{"encoder_arch": "swin", "dataset": "small charts drawn from random numbers", "encoder_fused_qkv": true, "encoder_layer_scale_init": 0.1, "latent_channels": 8, "decoder_block": "basic", "decoder_attention": false, "residual_init": "zero_last", "beta2": 0.95, "lr": 0.0017, "precondition_frequency": 50, "max_precond_dim": 512, "epochs": 43.4}
Rows from block 6 of the encoder of a small image VQ-VAE, named by matrix and row number. Rows with one number within an expert belong to one neuron, the router's apart. Each number is 500 + 25 x the weight over its row's rms, rounded and kept within 0 to 999. All counts start at 0. Numbers have three digits each.
After each expert's rows are labels from the 100 images, of 14848, where the router gives the expert most weight on average: "responds to" is what is common among them. Only what is clearly more common there than usual is listed. The data: small charts drawn from random numbers.
# router: router (encoder.blocks.6.mlp.router.weight, 8x160, trained with AdamW), inputs 80-159
# gate: expert gate (encoder.blocks.6.mlp.gate, 8x32x160), inputs 80-159
# up: expert up (encoder.blocks.6.mlp.up, 8x32x160), inputs 80-159
# down: expert down (encoder.blocks.6.mlp.down, 8x160x32, transposed), outputs 80-159

# expert 1
router.1:521521518477550507508478512455498474479488525458452464503513517524494500511489492519514513524455493525477518527469547473485521512490513503496470474464540510492515539512545491480520496477464463504469538511529486474506518531496511522513475512
gate.0:498504487501495525507458574506522508492495472488518492507493517514541530509482513527480486518477470498548480520523502499543454503466493520512463511513481522457474482552488510496505501503484460497506521488488514520474529466511498483541515473
up.0:523504503540493517444487478538499520516508518485487500526498481502474493476493497505497521478503493459526513555521480488462477484480513502491501487493500472521465547433511480521475510501493512581473502537504531542507501525505499425514517535
down.0:530503448492509497518507512506506501505512492494482469541492558489465550481536456509489478489471487517509515506492471502509530537486501517502486519453509546511496419493518487498565500488521477476505498484502466436530498478485458529544510486
gate.1:483499527505502489515458523469508515552490494458520452540484496508492504499471496511476446491494485469457503497499479470501474497441538478524498531451498492480505493480539504482473569480491473497489543523510520531487518496537516513516485562
up.1:510487446466508480461486493509461500524499521514448495549519472516516526516511502494474525541493499505548499517499478531510488480482447484495460488470500497534522499493478484545517505489488508464538465517530494511489469483542471532461513472
down.1:478469531508505451500490472494493503507498528491496482487474498493488461503485518523527525485511505495488515511509483490509486524517530491527498512461500475519518510507498514505476487532522517522516516523514512437496551526507496486479530503
gate.2:473512531538513569509523535539497489471517477487541462486453509484491484497483529506522474492512472521457524487497512495486512543513531540490505533479479478465482514483523543492470469506515487507489470539446519521505498487484472529498538490
up.2:522505452506526544474525509510509491490494491501480485520514542496499517517519510533530523500547479515482536499456488513484458541522515525454505447468508510477497469493481532463514506507505481487480481519507454456520529529474472492534529469
down.2:506502508526492565496545512508505457456521489508525493486482500497476482473485536503504525459504525495492550485475531484425448525524512486492529473498490503456506537513493542482481440509516507534466483518466529538536518508472496491538534498
responds to: step chart

# expert 2
router.2:522500501518493501484481492488476509477538493537475510477496520497506500476490526487483530516530515514531516495544472515427484472499451491520523517467512521489509511506487551500506508530502481560534449509529480519524525496474511460554482475
gate.0:503525478561524496508518473440472465477493527505545511521520521480490495452488430475510525508494528505472487533493500516486508533444480479506482513493498490486502479519444492517532504522496532523528513498500487543505521487501459472490561473
up.0:511495537520491578496510445526517495517478485502510502495548494472475474509467488523514516473511519489515530501528475523491460518518488543475509501489486498492468540483449550471530433502536509484492501530506519501522476561456506517515487483
down.0:493496522553518494505551495524506503510519500482498466482433521476541500482476498523521487471522481497460514507518512479456434535509530502516528485506508497485501563506495534541474467543544499553489491492441500484513535483466492497451509455
gate.1:495468546475495506517526511499479492535499524482499519488470490506566491506517507515491507562489473502520524429499465536463506455546514453533482499487535494517519503492478540459482507429495475537497526504501492492492506478514506535470532478
up.1:493535508476471524517511508465491510484493509525528510491485513492509488533535501515500475548494514554502500476565507542509530455507502521472504488494496495486535480530527479496502547504486503508504497529444491486541489496507536482533468518
down.1:518485485513507497536509530528538520454526485502489507513513528515503526482488536492525507461505533535502521516529515463505491515499506484479506477511465517510461519526488483540522467520556545527511454479471458464468511461508478515532510475
gate.2:527534466466466529496442477487448483527550473541535542482572526506516484516493503466478474504463478493521493499529481483489506513540508525489473505508478520493544456499550505497528496531506485474457529529542520487502473512503471540502467486
up.2:522488509493486476504512506507524488495562486509530521442495526508511502517507518446491507546465495539483487482492517498554555513514475512472501518510477505510488503510487512482477534516488495429499493518468475450504489551468493555513484476
down.2:483515522485555443517511482464468516495441555448478517533446515498475495491516454523532554494530480482475479537480486515522489509487515480486489535498542528526502535456517493528450508497501467519495499486497481513544496514558534507484503531
responds to: pie chart

# expert 4
router.4:475488478517517486483481491440479494454513492517513508530499520505473505500482487535563486486498568527494480498514498505513512490460488509476474478505468504510442488514492443508485465507495498443548475513521528470449484473493460545500532512
gate.0:503498496533553478487538530487465516470515515500462484494470531493501480487499507494505475518513489481469515514478481490517497508496522477535433483436528524489528509532519515496455522462494526471480435460475489493488545515474515492518482486
up.0:472509534519476526560525522487496504460480470496538465487514497504499482493503486527524494506511486505522505524496558533477490498537507495510497506503497510455540477470516528419546462490515483490467481529486518512513487536486487526530458516
down.0:501502546521461475497461504531530518514542482507516493467488480512520516521481529477506502469508544478491477493535509449478475494511480495507556491512483473493487505509472500512492497516501478539519523545503554518503523475506491508505454505
gate.1:415496498494493495520497482460518472449494488475527492526480501471500501500480517559527516491487491557488483481498526469484500523513516483484529477561480523496506512507509487494480524522501483489505491471529485504503512499527527488497514475
up.1:490479503484504467505471485449534533499465482498499532509468508506494505507540490529509460516511469515512488500490478529515497484485507495527473536494533495528512455460462509482493520502489508474531485482493472473506507482510521470442515512
down.1:544525483480500518493498483525496499512537471495519552509531496506497547498501465469442476522498473465525491533503511493526509457516493540527484463496487461507494505522529477513532514474486496477501431533509500499495472491485497509541499475
gate.2:510526499478498498485488486519507492477506448518489504499507497483507506546509552529543530535517490477505535503518518475515516474524478493490503472468493519530500512508519502480531488459503529494507481568492505445511505524445524516455495512
up.2:543557489513439510505483493515527482525516528507547515482494540501504480504508515505536482502497496502523499538516479487478491521465497494532520465491509509487492508467480530479445506503505484506505489511491527521514516535506492466527583495
down.2:499492487524476543525458551507536455464528453522553514479517497480531508506521510470483497475511532468499487460465507510500489482528441530508513546498493515449491488534474496477499475500510557459478508468534501477472498515437474550513461488
responds to: heat grid; dark theme; items: three

# expert 3
router.3:530532478479485549504478473507508434474504525520470543453508459487471473532533532473522490523482497480535512503528522508503523484503473529527520496471529436522492510475487491479503482494476514486484476552536510475511497509481486508489507502
gate.0:509489479505515484533491491539506459492538515526489506519531502467482499552504518496534494462535475529513477522500485540484526535444500473491509457459500489524525502512488485484425488498521497469505486499486481419481531495493518519456538480
up.0:491557489526509539461509536493517517506444482478510468497503507501508462508494509528547509545532478460507564476469496506491502519489491496493476488529520497469488495484490528514512483497521464538480520511549502543477493549482478509508521506
down.0:483486506494505529526494496472506478484505489526502473477508485492486478526450548518470533491490458485494497508529523478495507535527497531459533503501490490475497482537509514476512478532531471476496518532485515498503501507507485501546493453
gate.1:507484521515526521514509521510469494474490494480501460489519545498452512484514484553528484498535464528468518496451481476475487533506492505488483478466539528482543511509501531495497483476509478514472516500521430504523550516516519492507520495
up.1:505523510493502487476525500446490538505503507526490522513482550483461507462504535512499494475441492529492512478531503504494509512514483503499519481505486525492484453504464493563550474565505470499507441458492484499485515466542504528532474480
down.1:481477486484518511517486497505497488480453533479478511496457515520425460504531490527535513496506503505466531508475500552514484507474515488493495519484515525529508474472483504506532488478497503495491502481525465505570524562497536507505532454
gate.2:431417520502477517490467516478500553523466466537486481516528467489544490547488517491512533517490480495516534481496505526484498452494486503546497518496528511527478470491516505510502463505508491504556530482514501498517520513511494512496520497
up.2:506534506527526491508473550496460508479526521532510468493510487495480507500468501494474503418511535496490517536502513466532482474445503483457483530518467478499489452533471510546497475494520538531501512490474487495438463502479498474524491501
down.2:480481550497527501531499508490489477493526488495526494469499490502493500537480495471467542499504499477469506503513521520503517518511541500492514513500496471472494477537481553462488474527515503533510518553468515522518509496504513503508515471
responds to: dark theme; area chart; histogram

# expert 6
router.6:554502477483474500480473529518479488527556502537493491454518504511520487487492543522478515489511524481539473517447446520525467493467528500474478478507481490499488511487469533478509522475489500557500520562496486487530462519526499476497524487
gate.0:485532507516502519498508486458529514499495491496512489480535513510509476503498481499511457486508493471492509492523521554506447492504508551468518551512485491491501450517541520503488487511486490555448485490514517514500525514479491519496510534
up.0:490484549531499487572496516513445484473496493480493499491485478499540521468473477453494558509504523517469466516487527522532565481509454466535461481487522490484491545516445483482514504474489484479519498464485502499464458537518557494521508489
down.0:475472478497522505501528503467529527496517517471510470507494536487469467511506487511552480516518511524476516456467491530490519506494515514486493544487533509466531437507521516439505532494509482525510491456455451508496521506508504522546509502
gate.1:463478478480538482512515472515565505534447468445495481539512515485492470480492487510533533471479480480495445546514505486460473535483511491500521482512542519493491525501501493459471493463525482430506499502508517549485504525502522510488494521
up.1:507505506526485494491513517499472536502555503529526455498486486514493512510481488467454516509562539526481530507450475514549449493481504483497472509502477493485499442528477526490504520499480487513494532494493475485495465489500501476518460504
down.1:467471534511523475492479501496488547461471520486495494529461523513507445500511523523508553486495490448481481506528511519483498513536484526498510527545533522513476496491495517511497504535510485547487509463501547491515564518522523496495449531
gate.2:499527479508560468520491498498491483514473523500461491508548539512501482504518501499533494485506460477492525472514487466484517482498527466495450511437528491522556517486516456528481514477490518464493489498553481484461509513493521525497513486
up.2:476570502510529464491529509470498471482507525520471491508537537453492497532514487534500486503460480488513485462501504489509460480537530486536485508514502519525491517479493446516452477512516509538527495452506499513470496512467547521469559523
down.2:491494519543528507559478541490491478492497510518492471526441521526494493472478460522476543439521515484490466515489540488511539512520505516521516476502491477500469529477493480586519498500498447503526504533499507517470509505509493497520497508
responds to: heat grid; items: three

# expert 7
router.7:449480515482504491504483514537490510532516533468474482540515510489504501500461502512501550477476491524478478489518462534496476527487472491488511498515486516497460527460539481511504508559483433516490496459516510518514485502501503502513495469
gate.0:519444463525534514516491544508501488509485480503483473500525501513500471518467516493503513520497493475507522529514509525483487521486530477546526553509506498471496498510506496511500515499521512539487451511525483501560525500454427515510500472
up.0:477486488481469503482495499488482522503551481495511548494513492510487484487497546503537514486491476547536505497500502514509513466462479497497520516468447494500508496516496472526513497512491570484488497499578493470518503499521488508481493528
down.0:490543537533498452482506522507521519486466516476506501529513503520507502489456474502488505492470487451477464553524506499532526472493512459537485511524498508496465529517537517509522531475491472531493483478430534562498510520509529535534459515
gate.1:529551517553510491491536506509465522513511517515484515488486511485492458506484523469522564506526517514477512446563503508447431483509477488516522506490493493519478554492526493534499520535510467526495480483496486492470502526510472494502523504
up.1:496483490486528479514465466519525480493475507534471474486537456481537496500497474501464500451492514418493499504497503465538501522514470475478472526517520478532517470486503505497504493464529476539496497513508500520495482435513523524473500557
down.1:496484477463520503532514512489497498521485482495509501501482508504471510502524480509467507570490463514503474493455478531518559493472503494475462503490542527463503456462493511497511507457497460459497528501473505511522475472514504524519510495
gate.2:491537542485490481549472513499518487504475477543512513490562479523543510544485503490490501543492525481547526511524479519524525492468510459544500527463456473483488509505518488449528503438501518462504491511438532491506511512485510499510498514
up.2:520458484479518507484532530499511530501500512456472456550520497506505508556504505542484494501473474514485527473499497480502489466449510505536513493492467526494471509484509540518497536498493481528476477497504481490500518549489491500520497495
down.2:445530522475508476518503469529488488535515503498471471485535460514548451526480525464494525508493481498474467503506482516480517508491488427515528507497511495521509484508467511489450516499495503533508492514498515539488505478539516481510452521
responds to: items: seven; lollipop chart; dip in the middle

# expert 5
router.5:532482489466483508509500494440538427453479506493480528474496496514463515530558531521496489487456521480538499523476512497531487494505468489481548509492506518517459476509500480534538506515468471439512451542496506487497480528511550496474515472
gate.0:497549544508483493505503503447489529508495530501496504520496518512480492459496490500541482500519503484521489548498533504483511490524495466507513508501507503486508529483522473519478549501475465506467513534466532491524508543483501468479492542
up.0:448469511483504511491473518500498530499443501484480519498482472510536458501477549489505503471498464523464482538527516513522563516495530466506531505512524507497481456492529534461474492539496441523489504477519480503496503500533495485534478469
down.0:513462510490512530555468514475505435494534535519506483469506520475488494507552435507531504502518512530495518442491501502514473482521549526467481528464510463493499490538491503534521495498521532487505544558499497470484483510485468466480514498
gate.1:509508507477487470510517544462547502482479532483507492525461481518495524529495475533472465525567509487506454529538493487481466456490551469517542509498482510496493487497468521507480543476473499482499508521488513525485520481547500488478463561
up.1:504502538500510473538505492466522467478501541494505501459490471500482478530536480482518516547487515507496491536533525526520534467464528458500491519462506480501530523492478478513475525467491491497530548521446494469500530516484516523492493526
down.1:528511455512485501506500505485533481487504465530481519501522529513500539464478514500493479490475467521522529487492490494498491515501500552494496492476473524470472477494507492544586479527492505500512498513509440466484498482482456484505515460
gate.2:487527532545485522560510527454497508461491481501531509473472535528472509491483502479548516515557525464505487524538530483466461512485473472508542500531492493455495527516499525492505510545474481519486510493512522511497548515480488486511484482
up.2:532518519501472494501480487475491510511514487488522528477488502518499522472479505468524523486508540474521489492528490502469465485491468471518523488520471502489471508509503492516517532530496475541526494519540493513491508483512475457486457499
down.2:498531481505536466501524531501523511515480530482493475477540465520484498507521459482518450536518469517495510485457501544507552487478531491536470526495535534478500507492525500473477511440467519500477512480483468519502483532473530518507500526
responds to: dark theme; one colour; radar chart